{"model": "image classifier", "norm": "rmsnorm", "fused_qkv": false, "bias": "none", "layer_scale_init": 1.0, "parallel_block": false, "dropout": 0.1, "loss": "cross_entropy", "muon_scale": "original", "adamw_lr_other_params": 0.00092, "max_steps": 13600, "epochs": 8.8, "lr_schedule": "linear"}
Rows from block 2 of a small image classifier, named by matrix and row number. Rows with one number belong to one neuron. Each number is 500 + 50 x the weight over its row's rms, rounded and kept within 0 to 999. All counts start at 0. Numbers have three digits each.
After each neuron's rows are labels from the 100 images, of 14848, where the neuron reaches its highest value: "patch colour" is the nearest of a few named colours to the mean colour under the peak. Only what is clearly more common there than usual is listed. The data: single printed letters, digits and signs in grey, bent and noisy. In brackets: how many of the 100.
# fc1: MLP up (model.blocks.2.mlp.fc1.weight, 1152x384), inputs 288-383
# fc2: MLP down (model.blocks.2.mlp.fc2.weight, 384x1152, transposed), outputs 288-383

fc1.673:537417418549603537540431464555501471343457554489574552559567490488559409530419452603510459442460493534499478488571436476611607500483492518541418485502518466471487509512505515499459533590565566534527529454430464541494518440527584472536448499455592518484443416513496443490497515548453406468
fc2.673:548521541433504554458547505510535522529523510551522490527429494466504451481514448459452513548583496448502457568469594587440528544458466569474486556429481552452461545520471429380535510447451578484540540511591593515534444541499567448501512573471531449420560580479503411496529417553477583533
patch colour: grey (88)

fc1.692:408509589491655545462463447431510554550447471521525503443470496478522465534568473445529468559506358496472561536472480587470504467563421571478499554515487561414458488455511604576445481401518449540525455433456434453546505436475520511495519510480475603479470449546472558507462565479368479534
fc2.692:546503384484519459562531491529467490463411583552445490604516514462525461442556564521586575428525543529470530461549515598532495373439499446555439494546524590481448438471453671471433445502506411439506393553413468512362509485519478465521500557507516527492559526436479439485380449471545544500
patch colour: grey (71)

fc1.407:484510593462396464477516522382544538441490537570445491493496525507598503516505491500526543526580528464478494381513521396552518354465488527453550558550536471522498518487491480453545490480438490410474598471553519530563451484444520472462413471498505489578518515524484444482472463457450427510
fc2.407:361458629455551493554477533516364539472638462513468562483501465496484502517510524536571491535536610541580519487520425575536508525534548455517359496531491569429587512492528456480489545535537454503538434545580535556471472483531532457515492512569564442391451544470523503567530620554559500498
patch colour: black (90)

fc1.734:516511519524410554480476497442414531429542454424480522554439527527513548538492444526454601513457497499436463482507465548519405471493552443557509490471543479444506505487531556452397611564509528415448559545558521496522535486552518499508484463483497415527422522555463493535518516506528449505
fc2.734:457570567522552483449474549513527511538482468418505446513488527489423492461463476539504475613535487432480501567581497478477481520555418546541542552546554444566403541526408490389592510512580516481498454536475442572547487525506432461537517494503465502462477541477539473551522460558530496519
patch colour: grey (51)

fc1.463:533496499483453428522506488469478430455583528469490456560560506487495558585620440536456594606432498519484532472490521502491368432492481478425493457447479582469431520456523508535527470443526506506472527469460553499650492480460497513420536535444510486509549586588471475530608507460548537444
fc2.463:537532593423583515448465470541486493498516536478567410485490517568549535506534518524496460483447560613476429532490385563516502542409518466506503507521474437603485519467412524483555491518615481522542518435409522433507476498494474580568499496468506503579486503405540508427465544535587513502
patch colour: black (96)

fc1.519:477436465522486576488566459514512474482504494472654470418456415534472492512539569519469522488476556473595400571511469489433547467546531515494527531499468531451437530467484391472467600548473393458486498394583420463544533470577456449410478501409537412429470488585444480525505551522566527469
fc2.519:511394497516391542428410507461388565550527478506514461520590500482470456486491555493568516512485500484403517458522429503532452550531486533563500501496483502547385475421489525561518448519433489500503485490557547467537485542556477483468504530562568532409525548509507460506477528505489486557
patch colour: black (98)

fc1.268:491502535441492422422508544443525501480452503458487545442476580557440570443445542548498581525530531541473519507465595489615536545498535472532468476503428367506491429577475495604460515410421541537531495486519522421451545474536479528573589466421547524478503520422459415459509546513460545547
fc2.268:520466441551452472522509547468464528521537470481411492541538498509489505473555461584476529468426438551540467504593487495397464413503499520594444477394525477436460490446464541561491536441425507457533483463462467586505411549438508458536344510446535445488458475546519454443550529499545460492
patch colour: black (84)

fc1.352:484501453530520542552464470520552491510543549422490486540584543564447488523424526433388460472493540451568498585436452461463430480489489493431563445471566578446478548524448580521467517512500457452429536435484572526476523560382487526538524481513442524605487461433477447523444498577460523448
fc2.352:435424535565478465516502462491584451444548507508543458499520482481552556477525469398508585413451502540517506559448582502513569451579480552445413486439376426513472502434565408498554487487511493449569501609573507520519557588507491505576485499577436484452530597524486598407476538536432477547
patch colour: black (96)

fc1.563:556515540510473514463462547429481455528489414454509451581508508449512497461472579466531563527576448576420550539566492507513502502511576526392469507459505437442582481507492479500627526472489533582497470527462426508514500576367560501501534513492440478405480510546437511515518470496445505543
fc2.563:475569499424490450551482479455511504539529554504487472477450507566436518476435536454554463449566538534451557513544649404501596548526397518554548429414523525513496566612490481665425478416501498411474594543515537480474491514525482513505448518501444484544411470513497516436509505454556551611
patch colour: black (96)

fc1.587:489542448514431459565524483509474561565613480651520542478499407540594560494526444445419522532492519503484540585444433482519575571534552465520460502515540427420543478459502527486509481548416513563516459550500433542454455480486518465489553523547479427434616571620426537492527423526553586500
fc2.587:572531465437488600456469532536555477535394523454455494536370564527455433448441468445473537465504585406409508514539532542524571524484466473513454507466596511465526545489503512498529445461461564447489542493511566512539457413479378419543520523505472569401487473467477466512464523431476507582
patch colour: grey (55)

fc1.721:501427490464478458539502510487539507441483568418520549596468485541439510503442415489517523489633600519567573478551480556511386441579628402436524518471480593478537566461568475526516538512454467488536586547471517435472454400496499535517488489612506561567435387462560477483554404484522518555
fc2.721:482562486549542618498523467500478463461491447528460494500470455593556552476542483503508510541484460527378509438509497563477528462385462471588535521424485489502429535511348428585509424496620539500429514511539494436539419533522519554573562458450532604499484534457419471618460539457469597476
patch colour: grey (97)

fc1.678:521491611446460502471515453486524577549480542545518514488477545483450542506494444430443538463531441491517462553594476438472536468527399495542514571495503527539498523504409573564476480526510500517472464516491550604541510476633516494573579503489576470520543589479526470524505580440445509476
fc2.678:508517436468484536492620552512444544515440454399477484412492533530543536443498444512577500560384538456503500568544514445476574502544549503506457430462466477414486572554494470526409541573446522506600405513476514428414446415510522493510481482462467501490486507425470498504423532534663438448
patch colour: white (83)

fc1.132:575490475517412515455471472439508491492469482509523452436497446412517451444473465537511580523553502544608581572457536595381479530429492513454529556485460495466544516516447489507568467637562541527560510503534425472449529482425519528495400482524507503511519434490496513473438611432411560486
fc2.132:501582498560463554493517483488473585531549513609467503480529489560468578508494413510462530508507477484496487493471447526574534502557495510582531477511604518495327434536478457456442418483414484477475450516494513452465454478481412357502512424547468482520562494583533482461547453422576532461
patch colour: black (90)

fc1.766:474507446475591597533519488542478531542522569439519515457452538560495468497450533464497449553520449539369523459500559556565541540464489541515490562481562534465445587486454555537567547530539443535493486537521478536446530428470477490457482507512530467507405536410558471472488516496446515558
fc2.766:656448629511436481497519539531580510488435455524463550527529477448502539472532524451492577520541517518523453482496459500421532512497539433555565534423491462495409468454499486493541425524457458553528454574530569470456475481535510523491422489458406493469621498500584458597474454419495508466
patch colour: grey (92)

fc1.653:498484495533537487475473513492406586577568394428512449490451453532498583539577545439505546444480497483391555491540540473458415496549493513540407554546574531529586405463566521403462446528495459471460490488464564480585414498435465528487522433387553455543505458462472428599601574575455415485
fc2.653:540455498456506469515496615418372480552475563619558505492448499422475452423544438611651567514495494541588426553515465519490522462502486495501503460529412568498571503413555478430511452459594545488433548568464404523495517497495540403589496522571629491457510419564481531543385420508531527540
patch colour: black (100)

fc1.121:462537419496476544588507528444493524511512484454580566614502381441483465497458599444445516477584539458399520477537489419406528461601517455490551557446582552566556515427492542541494589413478508494446421447547418529485486461522477408476573542573480563505496450508518563440526520476546481471
fc2.121:486554568627468547517503541420497508542491491472476493554482465485548530584504457514497508495419514449473525487543511577526468547513498380557501532429523403630438480505507495425453481426529551495486567452585557431511481520505506478553463527436473381528521537536610542546547518497589564490
patch colour: black (83)

fc1.763:469507518619557530451538483489588548539516579466535523462576463520393491506478488420390579393486623492566542560541507535480539491498469513477497465455630598510475480495512556452520542444576390473513461580595574539462576484509542563463511446560511533455569523384574401529483518540452511440
fc2.763:539456583559542445543523583380424519449421507387557559508615495533454493475470488494505478513438501510541520462518455538480527587529520472614541518437406463562439563500519442500390467461505592531530476484537523562570440546406483456549517492462489468474529510530540520447466489471495504539
patch colour: black (83)

fc1.390:468475449489464440538459468554500489578584488451511452538525495547495568544470587534451562426466532543538445334480522403509537428498467397568575471596496530504485522532508452485506456519491488479384485462556472527582551457554512557488417371557524475486581425487492471485474493453501528404
fc2.390:601513463505449572475460567399528508598491504577512454522506511481521529518437468508532520479575400557424435521432468471448546533453476463525466509474415508532528563467487495487474497547560415506558412496510494426599503584478511484571475523491587542491492486526505489566551480581509445542
patch colour: black (97)

fc1.358:565495496541576445520588482510491396455467568629533405534613474513484490610528449515554516461505420480498594547610452426533456447437476487525553442500585440544431487397485417435520500459526530535498554559519538420556480463539506493461509447543479546544477555568435465438477426549450510518
fc2.358:549474473512472538507539444478497502507541482519488515452578544461653515437480469471536581556526540501536470561480527433490523561549498530453448470462540467580565558569527410481530494500514521511437458542514555535473484512494542466512515484417489479519628509503522484460590504423396509530
patch colour: white (61); grey (39)

fc1.40:523415550488508495565483486484507418429456491465526487486581461491446597447501543413486515394541419456533475560499454495543545451552458551488534486539484556523428501480471441529521457504510512419501436431527522534449433529549367476515538399514467488521562461584505567550475537439553584522
fc2.40:518502490503591479517564522544500537519538403539510436519566539412469516451498411551479479490533545489500505527546477469568499505460569414580503521511533523438530549644504518451567467528464510594477532417558540500458522423490530470529503539439492486437460515515451462483474544555526444525
patch colour: grey (53)

fc1.24:514492508463523409507360472494560451519473524484548451515475508481526558469504527423480519572465461562525464443592491515475569515490471486446441488538478536606358548485496439578455466499444457570458490501490499593398529417486507395526505469499501505529429620494536543474602485494456502482
fc2.24:540457580558513456513465529536477481500399550625438578482507488459540502441452447497526463534542514537539522523419530515590477553450516528585444426488576413501501550431452566603543551437584512561435436472484476542492500456454579607517551436506465469488517469556517495549491512516513454492
patch colour: black (75)

fc1.156:491474419586558550488458544487506530494398610455520534490571548452551474597431497474512381470425587558509467459426589569405456561530485580428445528521564465533501512504456502489492395611534504456437500530462430458518512569515492560590560453510473438454484582493461497526511420494458529457
fc2.156:593435543520456471465469527528411412583442408540512494510490494517492536503485381521544468499498466521476432491520513495451530541532517427515489580582526368459533473493527482574455467431499513464564436466491482491473519400441505482420497502450502510509481460525528565550526517564492402493
patch colour: grey (86)

fc1.141:547562460527633476511482539517544471408434497502511483565503459570488524523483536436523552465436525428494604413593496508420502484488487491505556488468610405450571563477568441497516510450509471415547537552498464449563425597521473479472499475494447540582359496503459467510532424528422461503
fc2.141:512425392436419473490501453536474564629465452468570461448474444489429509494473566550508527459477503439515501539565461531515435405415488472444511434463453501597549446534464444567510534482509475538537575489492445504530565439613476534501437420592463449513554540524521542493583498505494485575
patch colour: black (87)

fc1.633:438449528512563434469510453416533533464628514558527418486594469567416569381464455562436451589438415509447493475574564451503549360409522440514463457429491486483588478476520520510549488555509552512537474580438469422548558449501528629491452564483532408435544468490445431464510498508546467502
fc2.633:485546472596447462458586495598578425519429547540537485521562465522580490410509491471556464495443553494463476531475562438488529574492436486523525493443491538508570491482470550519458518476595520568481551534506531545461584569561487450567515529468467500616483459484564571456464542461498437456
patch colour: grey (87)

fc1.5:487491485519459546471500591469514428523495458454457495583461507522577568446432456459552569507427458543537527545479549471527541450565538529467526513404581458502416469464425461558490515409555497522506566522502541544432464483464554615535607511506455540595474586438489593534528541516442397518
fc2.5:383450468502533442503530556532509477448499561573527433525470466470585465491555462519520474557543435492505492504532507491553577439450424487606388489431413493378469532527468648454495550549471463542519513473485344487534538525521488404501409449494485607560555526544525518472517527482523437510
patch colour: black (99)

fc1.243:532570486549390462534477555514506507489502507368465461533535526585518573524510407569525520614426529540449538552422565484559537447511474643508534534527506582458525581444532532487505442446530532587565486444515510443527493406419509435528552498486505451459454648486492411456506446483478545489
fc2.243:576478491509534463538570493467433478405518523512507458484489501435560530492376565519477544465411529441583523451499482533419514510497528415414574490552506472504472576476468495497449510444535514458538428447449464552410528480544498520529564515539493468443530452477395458467483479463445489613
patch colour: grey (69)

fc1.665:519474526484564507471509363440479476497445479400524499508498509508499531502468658588429488549583414537609463456498555581519443460458509568476525578528471448541535475459465570568515420559592466586519512581420517442496452485491466469532589570494406446479477563550523526489488527471489487511
fc2.665:526414530457519602597526544501592526480462537472513591473471509427523382408462466420517546483511549509483481533525440481457608435410506469421582556620508487528447552521517452490374493540497519511552543424584473449516675504541561572496479488486506546424427514429463456533465478496556513489
patch colour: grey (89)

fc1.19:570487538472441459596548485390507556579497447413589498486497567582612537527467494520476422488516541591502414486463500465458509486456475551475585514481452483487618431455523496473482492558522505465453481456508532522541516520529593529477482590513565511456470464456586518491478545549467437518
fc2.19:556442526457478533484510519546526499542464514429534539547618598401487481468521440484461511555535512434549423491418517478567525517508462469518442428419434503587501388498442489486424484537622434566539484556532538547495409449535509499557518446496440430487536501468483520511441533516481508525
patch colour: grey (89)

fc1.682:440590459541508432517542583493487450494424503500458541506596502491458529515491409548420522466580479430454608521444518538458571524507521443532521486436459544452603547518482557472437480514489454456494584423546553484537499518581482490575428464400591616545458593588526521511578412526489530502
fc2.682:547480516547503492516488492590505546454580561567571503490557570415496558506592584542462495572490530514534436442460421484483437500447476616505418584396490572613533443456494499419419469505558545506512525441424636472483554481475497464526503440489504587453516434418536434416526493526474526475
patch colour: black (81)

fc1.387:493482529477510515433458543512577566531477557467530490590445552439415460536543566541421469460459479576523512459538509421501557457498493450476482465506453536518497503448425590466595588551459561496460535583545553504628554551499462472532557481431509461451547576454484469517532549558497476471
fc2.387:464528513542477456525496470489527509592487511426495564577471560454438493467487549495458510509580472487611446409511604537492488502519522438552509524440422521453527542572560516494414585432454553372446500489545558418445574452468550491475473573523562489472441438481510467455501473435519539469
patch colour: black (79)

fc1.348:574487443446461468503536594553495472564466509493519536564534563427451542495576506504444529508505539549551437510496452469566473445468582429560519417498554496504496537554472517467480476470550580479506483424473412500516466442529418491431486474466477494488504432608530473425649464497534580448
fc2.348:482522503493497491485471468540528530486541541566565465428440459505528488506562480436564562340497467505468428523469538490607441566529543448398526434476488491421571560577479519438473451568456498491510431542465535437569413438513463537452520550463496521586503557468463494488458596523419444467
patch colour: black (95)

fc1.671:516592398493471491512492540557516507512452513510539498500419497523484544515438513481547486511481484547566431500494441466497492528582513455435524449453552552430461526526469449556341359538554487550559456443449475525549452545552510540452518521460507452506458480466513461586418529503471582506
fc2.671:477529543523494598514479454480527556533456413541530474573524551572576525482553526508466488494435481517426438564572501551545558478485593519543472423415452515450635557555551515462517503587476482474446492507644556500530494591594546456483344486528483367559563491398426471481482466599509481543
patch colour: grey (62)

fc1.327:501477449465527553546466547496511514536552463483512519478427474481506565466417583539605535541535522499406495590525492500502499453528473376418497548514587422418413479503520422545516439450509440523494403496579426501468526480502467470533516530538507510447521609494508527428459547544450482538
fc2.327:515530396496472509580447402517496558528575576518536592508472606487553525428527408564465499491455466555504522493491494556501448580549546435464423532493500488494599511516452482549515502471508536486470497516463443505505607524508579342558431566401449517467496498498381492570490443443478478483
patch colour: grey (75)

fc1.555:556512527527503454464501600577498512527562495385469496490559560525650422433488526543524500503557512418473496460469467505494491520573486532550425557504517547554443415507559457536503488543542519500555539505459469541562486557472513465514396412468495493506560519564447460573461482436537517471
fc2.555:461461494517512528482606446558510520423475504554447511529457483483472444544530362496424467457569499487513513472547523536518601437406513519440524548449484519437555494452525506499444499526418576498435582501560463482513534527435457574494386548463471483479540566428513545559615433578491474496
patch colour: grey (97)

fc1.113:513510488451616485541487550492398507416565457459606529520497453475530499465451468474365518544432516508540480401495478530508422577490550402504495598489503453485503558472525462541406445440447510491563456551504532488560495565449616534472471429490560595511531500510529468559535446563467548493
fc2.113:552562536468420450491483520483578540610482418487482515442436542550449552458504570534598457456578498447500497536561598479519514516484413423458438414518527522393484597467501580469478562530436436477509484490482515469474526494440508558472415546543469429543490470415478489488472498484518458506
patch colour: grey (49)

fc1.375:441536554534423544464487504445488462549437521498531559538388443569488482453547602448568563545499504536480552478599457485507505552547570562425500488482574613431420480501439464465410540610524433569536450542433482449561568503487571511517526452491450489504469566533589429462580473493487534564
fc2.375:446447487564630595523587498484558527557473379534536456549489504518434496614581460473465586522500488491458514470458506468452533590468498543502434467458558530536470558476491464446440463546500519488558460506464618519452517488415397440465483474424471535634524443540514471470426536560505519488
patch colour: white (92)

fc1.636:466507538494541515431519552422513465524525483524570483580522476539431400506422508567526532496419474492397563544463570466532461559558482612540530479469492550522520581500526455529417537529505502503494501465504530497485572553591487486649467628597518517462485475472629406389507458483523551529
fc2.636:469468501468508499533485616557451480498481471557558546461451489516530473487523511467501491474490510474481510479487494492578423485512534590441504501492508492517517514484460489469548546538468527539511417522423493379422518579535519511465525483509503504442520491434514497520522509552492496456
patch colour: black (96)

fc1.138:518488548522543530535588554397476495483536513489443533517591559408494543498560501483433515554491564505522531437456535617456610515475563447527498463602533532477538500548423541520558562437466525557454477393473574470536530500455582474483540482489472485535478497542529510537526487489384538542
fc2.138:400496478492583415517403403514543551502531379514484559455459472468433470455516479555496472496567461528445566518564496435541491497400439519502464556495548464564500551521468568572467515528522475504485486573499479485417454430450547463535466551540531588466496480506488491540540589405495462463
patch colour: black (92)

fc1.562:522562532503553546636488495494481400514519510453502540437462499579484644487542488469584522539493523459503520485547572528482533491526503563497501611430523535411518547505541480408506475483515545463576552541597515495468578523501478431467517424531550552550576593511493435509603580529530459510
fc2.562:528512428532508516456507510496556534477500513464476384573500461561542486509432510532425492499511501522583454532485484555501500550523553592485490358459516503552490452588548559551610467512467530521528483503422513544487443448495521520558561523419499502437579487477537461446612419484521552492
patch colour: grey (37)

fc1.362:596515442423395474563525406513461374449438402579463531438556581545501522557535479464552480504499555480462473550561487471462534487489584603507507528470564500475470411524477502379500528506559458434457467461462458508450471572558495540547541498541416437419530597517478506528544471544406479572
fc2.362:478543521473542461507580484490546554449500519522533555512507475492453534491610559545567582486516465507630435573504479513462537439545482469416486481530577461450463595503441540533499508584507519543385527478418571493508528472524365486465467595495568502453393571461475510500514572580571473454
patch colour: grey (88)

fc1.336:461418358440502476512511507537539533545509438560520550516534507393500493550471483558467421561537478528473536462447536506619449539460522482426493561508501538438549486509408551526489436480480458535448505509472454539429471536587548506599521498422473434559458552619395467446488441496552463491
fc2.336:564476537572554427448505449602423388515477507504501525429519486575514506532491458560455513528395558489541510518549508561430469539546492460539466524425584451441467558457550369470519530466469502500562485563530470546560496418426535521581425604487378472521487436462498539545469432563517442504
patch colour: black (89)

fc1.53:565486515482576494558479501492540557450523458506510515530514525579519513513464584491459449569488521551441528441507581479512419409406586531501526560557489480495599413534453552495500481443577474508515524547512522430453514523566404476425560580418523495547482526480454554537512508371366550541
fc2.53:479531528466487401594432536460579591567414536477429489529543532499463483501488502404489499415485481413444452538596505481454446478423485497484578503559520505456552477420482471401396540546475493459518551550548460520495532428476533444531399445474553514576455444496500518551566477543569357493
patch colour: white (94)

fc1.345:547524636479502454474498520435552577496450528490510541536533494532508527473488478533454536489453488620586530395480431561531482489521552412543464428431470515521461474454502492480463560480474530480514523483467533498536525500527499478502501391588467525529379390464513541610471447577430510557
fc2.345:421458516536508620462480599544494513481586474544430478563459534491575515483447426471478487577531523518540540581473441587537498426511525518557506479637573571543488507577421524527450446440528422587523494488452538571582513550518506545498494550526541531435566484558474468466502459510613493464
patch colour: grey (69)

fc1.482:502525509538508485398565530457534547576477485461513507393528537587529516578492499543561548493504568414534430608400503433570462565444513437530434491528503527609476585481445458504568459334462484516494554421516636505503520438510479528490458521440481526533537447632400539476507494523481481533
fc2.482:507524518474447520443482529530482461499418460477477521521478470482523506482512512415469413528492609510497520380545493556452568520430447545524502462447550518488495564558456467525591416500492534472467499453483477494538528461546556429580444549540519436395445508573491512424475507423573487470
patch colour: black (99)

fc1.293:502538456537472536486479510526476462412581534491485467491516564553459406494527583445490476527476432532514449489547467525487524506448547516557471449443497505482542509533538425556549541415517523501480439504569567542417513405540438448551398515534533479550560604547466468431519386529497494426
fc2.293:423445483468522582494449453491492538590541516563467507557556511497438557499365456549506450451625489481501492556524467412523471564512503484472561510406537584369457506547546477511413507477488582453533473465476446521541527466525424475388545498479498516407462393502590499540514549486532517521
patch colour: black (85)

fc1.323:489454511555466540569460530410457413505511674544418485462497520509445564518511515452436597516478524523488471385456556566595447521486466473484635433526514463448469513561535441401527554468564533429562575457532509548508468458547584455505468441643553473407492517546466456395522502455464544550
fc2.323:504512557450400466570513492474507497546524496568584560519588541523466543584518450476522560488558525362512562536474541471552567454452635473489515553519625571459461456468517494567487535472593486452425575560514529481440553370502535505522605506521544549442500517533508545533549535485440509446
patch colour: grey (83)

fc1.631:483530397541540505444540403475498503526428547481497524391521494430419490569386519556531411493507427501541540522462485527456498509538560428479442522547467406564550502495420465436439440386401523432546485475506440510547451474609526538430550535473538466523542510410555473474493466501403491487
fc2.631:544370485559528467508395468477531594520449589546382460547488532553503459524450536531636498543468493537511455479550497514442655513517519490539510462507591566482534514486465434507537539453485558466502513511497475596534413414497461421501477460533483462450454546652583450504508497530456503453
patch colour: black (81)

fc1.405:405530551406512459495552463465495562503549458568477519480516414508477510500552525544612351448437587449523455562433511399507522522508508540495522634493548502534444473473444443468499485571499503424452402542484516554502562527407423631403505423447479543523468436515457532467592525428468512562
fc2.405:464528415562425494477405503497505524629475439556470468484508552463538502591457431479401477531504504558473439521505577504502489533475489472529563542460598435470486517488440520595422544503554569580451568535426507529502478476546502362591589556570496476539540504518460429503471507586651443472
patch colour: black (87)

fc1.683:497369450500550509505394533535465520554434560529413459510469546461504595499532440569508451544569490579476432464463496593457499430506488476558485476498450545500430493436572543567513556492569501518494471490496503483542580452514542573483463486567559472441562513560458501533412560520500523428
fc2.683:436540573517488491576467466550518526458461613463492511575515358572533429492507472489440481463460602464549445417556562551456459487552513491480373510514562504477414523474411428504528585550538533518474585463478553498522588496552520465410498454506543477518472559431559465403514473533502507520
patch colour: grey (93)

fc1.414:488391424448627496551499466485544537484492546604566491420512520518412479510447499448498523471607413580479582435524386474527596493481546540473568535562527444433499552462580506560445505464470518572496478514505448474433511553451466453436529484491471519437471505457625467499448543487494519468
fc2.414:600436578590524466461564490565453481497491458432460443533459413472531448512522561529447516517505564446461505493503496423548517445456520560573461532519499580612415490520542525443547428550557427519449509493529532457506542461522529470498538460432562504532575497523576443517447452553433513447
patch colour: black (86)

fc1.94:512436567509459482524616386465426482420576502531390586423569481467473419512528481467538503484506519510505519534527539526567468614470453465501469421424559463547444491429399499547513525513511431447528502517592504554540526544498449582438431530479532416519434502503405578478485500502494541505
fc2.94:392449460471527455598472502505507522545505500463500521495432509546626453482551550449471475502555505535485509466486501542443456518517516443468530420494516491448550509446537440563446474504546431477454473527540551433416508425579495467366449497524489470506535454485507542425557497428570589472
patch colour: grey (79)

fc1.37:503455470411523583437501448535548475452482538500563457528559625445525501454510570531505522420476475623548520480371476500487439469479439525480397530513570556445538579550495419416476552494467526388519512526471510573546460517546469583548569470552463508523439559507440457563431499470471418401
fc2.37:614548534475525533483524460531455539562509520536547550448524474467515542359462412525500466561465592438449512608533574482508562428414529576513471477432501594529503556530554484560441396412469498552466516492525551497429540548612504444479480511488517560529458561509475508380572446518524460492
patch colour: white (68)

fc1.711:569550566421523520544493536646471500542519583443493502493511468437475567466509526464507502434522464488395486526492496407512460463593539472549499523466538595494442480513481523454415593550468473516480480576441502518548475493558454515535440549529558588516601447502453466534584529505438482477
fc2.711:575506435494503525395533554540409523589435465486515461464583528544542504512511524451363528508505579525546473525502494423457557575446559561520571452495515470465483472499531562427555457509471476456539514400625534504495527428497573481445568472444463475452570602474561368489495525460490500550
patch colour: black (95)

fc1.565:490469467467463475519599533464574508550516492474541569425512515469521493567464568503495443511537541524567573597488563439398475440476462450498550518471524507465536507564461485507475444568555470494423513578566601520601598533468539500469587599490490424447525489512507444533548588524514460512
fc2.565:520485623516505502541471443502541580514429437474497537525552574492510451484628476468466488539494446483538456445509457460467404604508427367591509504499464432497510507499465592530482472527508500510459486407457526492537474511460473514442477520446461546460495412484391616485472458530465562448
patch colour: grey (95)

fc1.191:499427509538489508457579543547525464396505492505562567421516598487443537529445485540475457452457521475520463576465491414504449478496458589545497493461529500535533529433378498514531446486508439446416505529460440490437535524461561434470542487520498504514562490541531523547462432552451429480
fc2.191:540391491532481441533523446582437537587535517561508524532395475388549482540512606524569540508545413486482493480526545609504483539506576494528476476551440516482452510570544574552558559462529505482522524584488566476588534440504476466539386494486486375454547481497401553538505537498583530436
patch colour: black (78)

fc1.246:563538449469449469471467520573633358441464559463487552525562521448533511525566517599449473407482490466368383499543498465465554643455520477569461521439529499535510542551450508576599461512420535442363469546557625578466586453554450501546508517463600536552528508504435399434495533452525483516
fc2.246:451502471513591556487444521457472511535456478500482392616465441454478494523598503421543441553511440555544559452549568439506547517509521522585530477511477426489475480557541484401560532475494492523547546442481490571433518544370468534561519512607518568465394463546475519563421602484556502402
patch colour: grey (96)

fc1.245:416585501552487533569414470546444525544514525517581500517495496531520472481589493417416498442490469441510523422558505500510408440543453446640504507451502486518543601517516511503544481563432423531404453478486563433530485548432440513525496501417492573354551536515519485607468532604488480554
fc2.245:366459554434545483462429575488492470447534467519495545477493589528487552409626517513520508513567528520552543633472468510555507531480620551580528506577453576477443504476485442460432474544542519532551582578625427509535537491561526391430420451508541524569463440467531482471469446502408535453
patch colour: black (85)